A small contrastive image-text model, trained from scratch: encoder moe top_k, encoder layers 10.
Rows from expert 25 of block 5 of the image encoder, named by matrix and row number. Rows with one number belong to one neuron. Each number is 128 + 32 x the weight over the matrix's rms, rounded and kept within 0 to 255. All counts start at 0. Numbers have three digits each.
# up: expert up (encoder.blocks.5.mlp.up, 32x256x128), inputs 0-127
# down: expert down (encoder.blocks.5.mlp.down, 32x128x256, transposed), outputs 0-127
up.204:059077134119091174139039126101172000129104062152236172130166083058085098152113183065124106115160065208140194168155123189241143066074136213126102107081166215159127074121155255065133206073186168152206123096110203183207146159042222157179133137086176244083149020163221217206140173198168002151131189101131119130091139198162129203161099094187255157176239000171089122143233132142055158161143
up.205:129128121157129101137110120141099123145131114131111139112149156141145131154108137146139096142164177141102142146119132138115121122129151140132122122128152151137124100133110133142135142134105098125124134111123097093146136153131118168111148111128113127098152112106138139148139118137143107079124142127099094114140121098120188129159101124089085090149164140139121120127124149144119152136116
up.206:129070172039163132188154117140133031170127108121252147088126107128129082071159121169078075230164167099208121148164179150120151103083167102113200064179083199162213038168139188114147133145139137151166093133115141139103099164055117114088118149059107160144100148155188114146164077174207000197194114071167115132139127107093172190089234091193112096136066081183115124147144141074195150117139
up.207:000067171119105021255086073115109175090096111143235061091075077109151136169069088124138074093102176071064087153192064213147156077125107109140150099110079149100151232151055109134143144182190073116075152081110121147143119214182079210071114125085023143057097099129150062111151042181213113224171134172165200149106001141150173099109099143129151101146116025111086077166092084107124195118097
up.208:113159054132141169120120066143124060140141100136155107105117096102150165117159164148149127137125138106166159149167107146105133124138104129069140138129100183136160128135106074150125146120113143170157100143117077135114161136175145155112153114132148124087142111126159094110143121122118084177131130136151110115124106118166168128104145153134121094154115124144159112142143119087179126108117
up.209:156200162089095109097094137159097221175085141091132136110171216186220130134102139037116143089115201123140105061170109137079160144080161113194116163121144173116186184090045163197077119149190046124006000120114112085048078133181162108226126185150087100164137123053100204075177069168228095097104094108163150203125176058148183008071118112099045177052183131195034167148081096107125117125098
up.210:117132147117141118106109147137121114143127132180117145125132132149121126125110135130127145113146132131121124134133114137155114134139111131115119102129136144107113128147110133137138125098113131139135131106096112142134154110114134133135105124139123118137114111144132149109121136128136107118130117133121140111111143129122131128111125148119115101152125114124153135147152122120116114129144
up.211:145109092105182053120090029147146002153165076178115093138108121128119102151204197161113104211167099107131120174148064179078175122139115107106125089126111125155136152112124115159138100194091141091164051131071051130134190069181118130101154169069111093152130138039092090127097102145152080199120101122127090102141107143124196121126147177115123116099065173142160148132135157062158116103117
up.212:096141095160178132123172114135118115118138137121132133127175148090099098162149129132157143113120115097126102111135114144143104110133161120095134144168116125118118108124124190152104101120147133150095126104155108092136148144167136110123127138137143122139108147125112107111120140141134139126172111105155134137128148123073114137114121132134131152112130125127151142137113135132111155157155
up.213:000162163117255000131094027097053015164119074072126141029146007136152097159255067174112096207095189108017000167123119230088255079151083142011059108147021150142218171092240000209183055149036141199134103126136099124255040150255016118124186213167081120068126089248000096088120087063141151255100051237175164052202203106128192113117073192190177164113117097136151100183124175133224150170164
up.214:139118155133128106143131115121132135117144122146134137132119136123128128132127113115121130119130132112145119133131113135130098102132137119147108126109139098133107101145114131118092108149153145094109114120130129137122141171118135164135129119126124145103142139138150142132108099138140087120113110125126151095152126117132126136125149145107108124122105135110147110100099116130150148153117
up.215:101139130088189093159108133136172174101135110085114106128155192163113127155136089197143187170063136121118102105181101143099161103098071079087118116146079042118227070114138115170142124145175047153142121129215158108124116119137142148098094088122109129115094149163144070107107125123109152088164123104197156132150184110151174098091132120133086118156113221083142176090082148159116072131115
up.216:119119100123118135091120177109125183083077178157116167204115137105091157183114090174089169093149090119084100148147138079096047163141145120192143144142154032099072169153140148165025153165162156104034152111134152147123084092160173155092120083113125158180147145102159131143129148125145109132103123129084113185146153128143152096105081137203131087114186155107238177186139170113055172103140
up.217:197050000069068127164248209112176255134088155147184073167067151188129193244054156134096218104060173026072123007153007029105136089255204060071216033128062000094214173203105255218128123171119000255115211024176167106116000111171203253079156033097115208228046208000071092050083128139213089079186223156255166124093191068134114093060111106114104117132189255154255190179171200098092087062126
up.218:127126126106123117121136134133143130132120085141148130139082145135084128142134093148139117152101138098152132137136143125163124104132126110124166118123127131104177098149110130173150097115182099119120141139107093108110116147075104137121107125093162124209096118103117140094107083115125139120111118110157152127143125132157112149157117121135103144116122143121169179125152152118133121118098
up.219:107118147135130119098146142127137117150156145154135147110130140144109111131139106134145108154149136136133148128131121145144104117139138117124132138130135139133112135142128100132121130122137131101127141126112126144116125156111144118132128137159139153154112123155136113116149131123137135114105117122109124114102176154110109165123116119130117149146138132125136129142121096111145144123118
up.220:161156145118097147141113135076115153091158094152090103102141131146109132154106121113143136119113098079110142106111120176115156115144081104154124127143141163128133127131157149101115127156172091156097135144121105122129118104140153110136141120104123140188139124121160185117148151115093179156137098156143130144123137110112137130148117115161117143136142175116176129075137121164119157147170
up.221:142124142122153122127115135131115124127108092139148131126117153106133095117140170134117130150146113121124107144144093130119104106103096135154116119129124107125120140141132105096113115167127143141113143132144124100111111123133105118120127118146094130120117130151125188144136134130143093108126124146153168120121124161132131151134114104106123125114155119116134142089098126129137138142113
up.222:120144134121125128126116153121124140155105111143113126125128118158137116146130112128132112112159140091148098122127138143140120140095105127109113127143104134115141146145122138119109130145142143117110134117140101128087122165124116158094143163118115144134130108151178105143127102115128134162136123128111119133119170123130105164129118131139146122116133155107161131150116123136137147110162
up.223:121113232106129098088213060165251138088108121189028103213097140092123157146085142135166164153143196112031083146067105183194164118119033157193041124088124160125055158150044156074134161078175060119133064166153032129063106096155111181150161146170126187069142149059100124106118100213119010048144000127160114166056091114113110112144077136094107142118156148172129098171154182104129200183034
up.224:154141172155138105084185106110105096104077119182154094112123115151085127112107098191101171137168151118130078080164065137165196091089154138114167145129070058116167127136086181185164127126126163155100131186147156158161085076142136160124151116101103121138131112125161156097130068104121102121133107116097144090061110179124139169115121140157124077078136167109152145135145186155173123093158
up.225:185099095203138175119174147127096000146088051056248199067083255158179185069127100146025255194193019192163170101070235200156115145131226117123158165029083000254202045049062121175139137132106228120130090184081229255164195142246230057068183130069131107112186060240229004218075144113098157255101055131151083165187154122211094112144146156102255080145239025103128173181008120064102093245107
up.226:102130137074102252072164128124181130193091130130142110111107180149118167198158152144076136056183108123136151103095124163180090121140161105165052105088105133104079094179093255135092205047134101112129117107148146175148098117109060150147175099104097124133109087137139065126099209119089124051153095131116167122092248145131093158103108140143161171208202153087144115098165129151127120104095
up.227:137144139119109132120156112095112077100081162124111165163131120145089081137161125134164148136134058155116102139178094106124105097148134157127118105128135121127126107099101132140124096121197097122175099148111126138078142116089137104136130110102160157106146091101157170118121126124129102113121129090101115111155112123142117131167138146119134104127139135133155130143137126130098175142102
up.228:146108141090173173136168193136099170191066113126128132110153098094118142116117142103169129115080089121122100118096132135119108167158127131179088096072156065134133178105078165127122163086097079140143115140111148123176108074122142147154185151129135156110111179158142120152091113136098199150110141113144174136091173134130112071097131128120159115102120140132195187105140156155127076172123
down.204:106255105175091158232158243111063192065099199107123072063184053089171156132151162077091147200107146207029109141116218164081106142060143089119169080140101156127109180027074144148109177022074054033039124169195115060086100164201131224062167114117091182041107098114152185093108074208150245166109251081073193195141067182071225085094207105079168196075051015133085132212142121065129119163056
down.205:110123141157124119107170112078121092119088119121133087100108116128125120121109150125129126115105126121100102158120099156112152127130117084118138136159123112104171130133137099154135116107128120151132153115128143154109139105095134167092139082130111120103132157094133143132113177138157154116118096099127148141125125113120154104143123122110189115165130119109124138121117154118115143098142
down.206:082159130178173221151164171111118069108144174134159053086114130084008175129101154125113123173129084216058136149149141081161127105149071152099109080132159164150087127066118209132127176114154143100175105147191188169155080131139060147082165165178141134087103147114136076178166111116197155125107178116139162132166073147102147130115157133147174154129088126165120106120084136091224037134090
down.207:149121209103138148088089159129150169085142060148108063151221073122191058189125103123081092078133180125104099136079082132116187068096043117142113188139152060141071170098207113134139046161000179151163211165167165167109094157133129196106107214147138140112141092072165171115106147136111068016197055125113143053100092196103163121122079152167178172083103065211084148165063115140182087107048
down.208:103110132131180128128129119135127113129157113155167128084098133117086143147128163147109116139126129133115174141113162157097160128121092135130130126141123121112122149094080139119147145108135118127151127132142148150136130142093111137115207126141170148098135121136123113125161144125127130164103113147151112133118105137079131105112134095113156108106126123141147145132106151119162176139112
down.209:218143207090086054013124083143146215075111143181151090134109154089069072160078088144143069184177122137141007156157179118156065075109151076150101144158117186117162145118043127148136107211117147201192176085126107126112134059107135100126130113089135255255160137087105081098035077135061068080088183091210183169091056089166169059175076145147194148177118133111087133136131098130133086127068
down.210:125138121150148110154121108128106088132103128122110104113140136126143145156133106107120129121118133126145137134137133125129127128122101125131137105149123134171135136119086140100142108115123119124130130147129123131136118128151104134110115132135138115136149129119133127139158137124125101154119139100137120131090136149149119131137134135139140125111145137139126107110148112100133121131124
down.211:165167166101149118142108255160021102080112086124166134068140177134129118216184184164181092219133050201182138183152219175175101152111073111185092126145152137149099178079104108148156180137146154124092079176192180134201123102048126123176153146137147147151060135039119138173169107092132087199172167163131156120128094198109076121168138134143186116135078107205131157098098135103113103178088
down.212:168127141162112125147151134111136178163107103109110094112132126146114126119136116145126142166116128113120127083137136138153119131130129148142113120140117147140128143151135113133122125160153139103121154147113134117109097120136088134134117138107165125157172181135144113127114128136083146115118128124100120141118142153129142135114112123147157127143140147092147127119125160109118109125153
down.213:096150220078211250201000169139255247190068000226124137171255112113191063067252087098099089000156084155199122135151132190086255080131070123000041150130000146038067078056142143029053233088097088169155112092042160219174096197007167235124093255255130255000163101014103135071255158108129011160066136166127169074170050141132000111083044178183250247009117121221109136128113031117118146145105
down.214:132163128124170120137127115109129125152142122116101105123132102117096146109139136130145124092128145134135132122143131137125105097139136125131119134145102136135144122144140164121137116115113134118102116120140115143103122123106114128092174141130131137133139111128133125115129118097121126126129118141106117126115117145131124132134125133131113150137121096096136113108153103163132106152114
down.215:095153208067174117142128187109146195186139102148182105135080140113101113115128143141183060138077130208076125098165091138147164162159185140099134084127101082077141157137106158133027107170142152101139145091147137133085091136125146146123113110114138132155159156117149092200171117136116159096093175103059115111077093101121088127099157154075089184084122120072125196124115162151097123117116
down.216:175123073092077116081027103124104143127164073097175133143117110143112104235129097167112163117107101125147155078117037124144087100141160131069176115133103107143089071117115116156155098136174196069154103128175171108156130135195092131113119069114170118178113126115166115130141110166148168065217177185182084143149043071172130110110123117120100134160190136070201106093095113103146095120116
down.217:205095154007102048200152162125028122000141121163159000159091041255082095111052071125184149166120244117000152243218022066164031171118058044146134186107146000122102123166148055121183000000172083135050017107190255064000041122152167017123112135145140080173102016095138115228185169169193099054178000038138000117045000101144000117100211158060058024059103255050134113143129125115071159161000
down.218:108125138125130147142103155174112138075129133152134091150156138204119086114104160097122111118173141133138141121125101127174108117152135143095157114086139094128141159141116146105113089209131124140113099083082140131132116101144121142187110149155123112167128151150157098156088115118122130087113134135149101122117137113105069108103146106135113142139107113137109143112168113153141160123113
down.219:120141117121148162151128119109126117123138153135117136124115110138155139123150125137142119121104159129154125133131156131144075133140115127142140131124097145149137118135134129131125146132174111152129128105120108141099139095148120139163140123124133113097137120123116151118145156120091116112108127149102118147131122154105091129131129143136103132133097118104149133105133122132147114135121
down.220:123164204097147123138082124158136109124118156133122112094151154139132096097140134113104073139123142147112144114134146173115148138134122137138139086138124130098120104150141119108153116165130115126165114090140164143118162083113156140148194165117169158103122133122136101147117101121133157107159156152152175130144122118154116120118145138130111099126104176123137150163137114111132116145102
down.221:139122135120127141147116128120124135123146144112148133142098125128094144126111141121143151155082151149168133084141130115135133122096123122097127128180134143121145121141123120079163158136144152111121132160130138167131110122157094130114103148136099114185159109147128163113125120110140127140133107138148110130123128127139146102101148127138127124112113152112112112108166113159113126168157
down.222:107148161130148152100127087091125141153136122141116110124153119137118112157127127116093094147080136141123189145171166124129110123155085127124133130105145128136148113126094112139118134129130164130120159127153126177157146142121099123129150139138151112118130126111093140094143131121121143134111111149091126113120157122123105110122135144116152096137118106145082137118158124116155119108141
down.223:087054211123043098102011194122159136103098188151056102252204026136154089042065017137212134058105217119201079132169168158093104162161100124021115134162101105174121116113139201149159083126101152230099207073075074102147100153149197213069151200114124196117159040017017135141163120196074112059146148085122121132116112084109212149095130145087077168129019126185054141194139078187140110192090
down.224:068156145097111136133134045103171144107116099130134093153145086137146126135216136099124181103104127141177164085078173166154151089155100105144125090090118101143182101151097129122120140185132141122100077175080166159107123177129130167125172173162080160105093100212118133109057142166167177100136132098177087137171121164142144143122124084151097117055098159118101156099082138113132154148129
down.225:113170047225000164204023208113100186096130255000218244181000128047119200190061255192098115255165215127109058136123132181086089176062120122109082222063076255166099168053178255071165189026255165078068181097220193183187249109014090087094082044132055066131000115111107255211107086117109109142140193255139187169208048159091255037210163026041038003128064097254045000059077000014204195122030
down.226:113183096140200188148230170168151047146113114130068126101178157175168046212045156102098071078091086125145177114146235197199039156143103141121186108114123205148210039165069219107191147149105087160126076140064177119158116142162108134157072132139171153162125157069165125128106179102091108075128231167126121117098085133144097157116175155150133184165125106157209215160153107117131089236109
down.227:141099151129124212165155127120103153173133108150138110115124169104105122167152097126151149152118134166140152172112106152113096114154136133142114159093115111139121125117124117104120122081101160090134151126096162128173097116109145108111146165167104122178125114138143126153105161108119089134148175130126128140146122144123132141173091159116157136136142135120158157132094102130142158132162
down.228:133102116129081115139102139114140170168139139152158148130109107138100113192116082117213056120151128135113124126164138126121094119158111133155051127134147186136113136126129108159132141101111136153134142125142157131092083141083103143134101184135139079100085187094126108144169106117141139207109109119126071167117159117149087091093096099124106151129132126154138123125145149074102134148139